A small masked image model, trained from scratch.
Training: soap at rate 0.0015, 16500 steps, batches of 256.
Data: 195000 training examples, 21.7 epochs.
Rows from block 8 of the encoder of a small masked image model, named by matrix and row number. Rows with one number belong to one neuron. Each number is 200 + 30 x the weight over its row's rms, rounded and kept within 0 to 999. All counts start at 0.
After each neuron's rows are labels from the 100 images, of 14848, where the neuron reaches its highest value: "strongest on" is what is common among them; "peak on" is the class under the peak. Only what is clearly more common there than usual is listed. The data: flat shapes of many kinds, plain or patterned, on busy backdrops. In brackets: how many of the 100.
# fc1: MLP up (encoder.blocks.8.mlp.fc1.weight, 384x192), inputs 64-127
# fc2: MLP down (encoder.blocks.8.mlp.fc2.weight, 192x384, transposed), outputs 64-127

fc1.381,192,234,231,253,195,226,185,177,215,208,169,161,189,242,159,206,181,153,181,186,229,178,206,262,219,206,165,156,244,222,180,198,164,225,240,187,168,185,152,236,278,239,181,188,211,214,172,222,200,197,164,273,199,129,162,215,258,238,180,224,145,248,225,200
fc2.381,155,181,204,124,200,169,223,231,175,205,228,235,238,206,221,170,217,191,231,175,196,219,174,172,180,181,192,213,142,197,227,181,287,209,150,252,192,190,232,187,139,139,184,194,172,200,170,139,203,218,211,125,196,249,228,214,158,190,222,207,220,186,170,195
strongest on: frame (66); largest shape: frame (32)
peak on: frame (63)

fc1.214,263,191,194,179,192,251,192,222,158,203,256,237,200,229,190,233,234,161,235,135,202,122,187,227,207,169,183,220,190,204,140,171,240,158,186,204,184,217,214,191,209,185,122,209,223,153,175,241,259,190,189,174,245,256,238,233,232,198,236,183,228,202,241,145
fc2.214,184,234,223,229,188,146,159,201,165,185,206,185,193,221,220,158,200,187,136,243,254,254,244,227,234,265,225,190,199,199,186,199,113,193,241,207,243,183,192,131,190,270,227,197,175,235,220,177,195,190,232,253,214,196,180,181,179,187,162,193,201,221,163,185
strongest on: outlined shape (94); frame (35); its colour: yellow (26)
peak on: frame (28)

fc1.15,181,216,207,241,185,183,267,219,219,212,220,241,200,200,204,186,214,201,151,168,185,196,234,239,219,206,162,161,196,202,152,223,221,213,203,187,170,190,226,236,188,243,177,184,172,228,213,242,162,192,221,181,223,186,213,202,150,172,162,225,213,194,219,161
fc2.15,214,145,222,149,191,201,160,221,169,192,206,188,207,196,136,198,127,168,235,246,185,242,150,216,172,167,192,221,185,201,191,154,223,196,147,218,201,200,202,184,209,169,159,263,253,214,221,207,186,189,227,182,194,146,161,181,168,189,236,160,206,299,233,200
strongest on: frame (59); largest shape: frame (34)
peak on: frame (46)

fc1.213,206,182,161,231,191,210,206,181,190,238,220,189,222,281,175,151,215,160,209,184,259,235,242,187,163,253,204,212,186,155,193,172,183,187,196,214,235,195,179,194,221,143,179,182,165,227,203,192,181,182,238,163,234,215,212,199,218,179,167,259,201,213,215,137
fc2.213,208,214,193,163,233,263,166,203,181,179,195,185,186,189,197,202,182,250,191,191,222,170,183,168,260,192,183,161,189,201,215,195,211,226,242,236,187,181,229,255,204,235,256,196,222,206,181,209,194,246,150,186,168,178,227,247,139,189,230,183,213,149,205,248
strongest on: purple shape (45); frame (36)
peak on: frame (29)

fc1.135,227,147,180,212,173,190,207,227,221,234,222,189,190,171,217,158,154,141,193,208,189,161,158,159,157,226,230,210,175,224,205,219,219,183,153,256,217,165,215,190,159,203,252,194,208,134,184,187,239,233,228,254,145,169,186,221,221,235,219,221,153,210,163,177
fc2.135,188,266,209,161,185,241,177,200,187,198,183,197,207,243,156,233,184,243,189,226,189,257,269,245,239,174,108,179,184,204,190,193,192,207,224,165,195,242,197,178,228,182,120,214,219,261,241,215,148,163,188,165,207,270,227,203,179,146,181,180,220,197,232,219
strongest on: frame (71); largest shape: frame (32)
peak on: frame (53)

fc1.36,168,215,237,223,202,204,215,197,193,205,283,171,202,190,196,155,169,202,193,215,238,172,209,164,192,204,188,280,230,234,233,199,217,214,232,224,227,190,179,228,186,143,209,161,164,236,180,196,177,142,218,219,187,207,170,177,194,214,281,228,148,186,207,183
fc2.36,222,177,146,209,190,191,211,224,222,211,137,195,181,223,209,241,220,221,211,174,172,243,239,231,197,227,225,121,181,157,137,204,203,204,187,182,192,170,215,160,199,242,187,211,250,155,223,181,183,239,234,195,225,172,255,240,190,178,170,200,278,242,197,212
strongest on: frame (51); largest shape: frame (29)
peak on: frame (39)

fc1.111,212,276,209,254,189,231,193,206,189,153,187,232,188,250,199,149,202,193,202,147,245,203,229,174,206,203,146,187,192,219,192,181,179,204,205,249,197,199,211,208,154,205,213,187,187,268,184,263,173,172,212,169,209,150,202,183,149,199,236,184,175,149,225,185
fc2.111,199,176,179,200,189,185,190,203,211,226,234,169,245,210,196,236,197,209,201,218,216,159,230,222,143,187,153,192,224,175,190,216,216,186,227,213,195,121,238,201,177,180,216,204,191,167,171,158,223,219,185,230,239,232,178,238,228,208,162,158,254,270,204,170
strongest on: frame (52)
peak on: frame (42)

fc1.253,190,150,219,202,204,185,215,194,236,207,216,253,205,172,183,172,172,205,200,185,179,221,184,207,181,210,221,208,179,202,226,170,154,198,190,211,229,250,253,231,232,140,223,217,201,201,194,189,243,194,153,210,244,228,221,160,197,213,185,193,239,164,222,178
fc2.253,225,208,180,152,215,217,159,190,145,195,190,189,229,192,207,240,174,224,257,169,197,214,179,181,163,154,169,207,160,233,193,226,250,171,232,211,185,166,181,182,164,239,160,280,225,191,215,225,197,226,246,164,174,225,157,189,228,172,209,168,157,255,219,222
strongest on: square (41); largest shape: square (28)
peak on: square (26)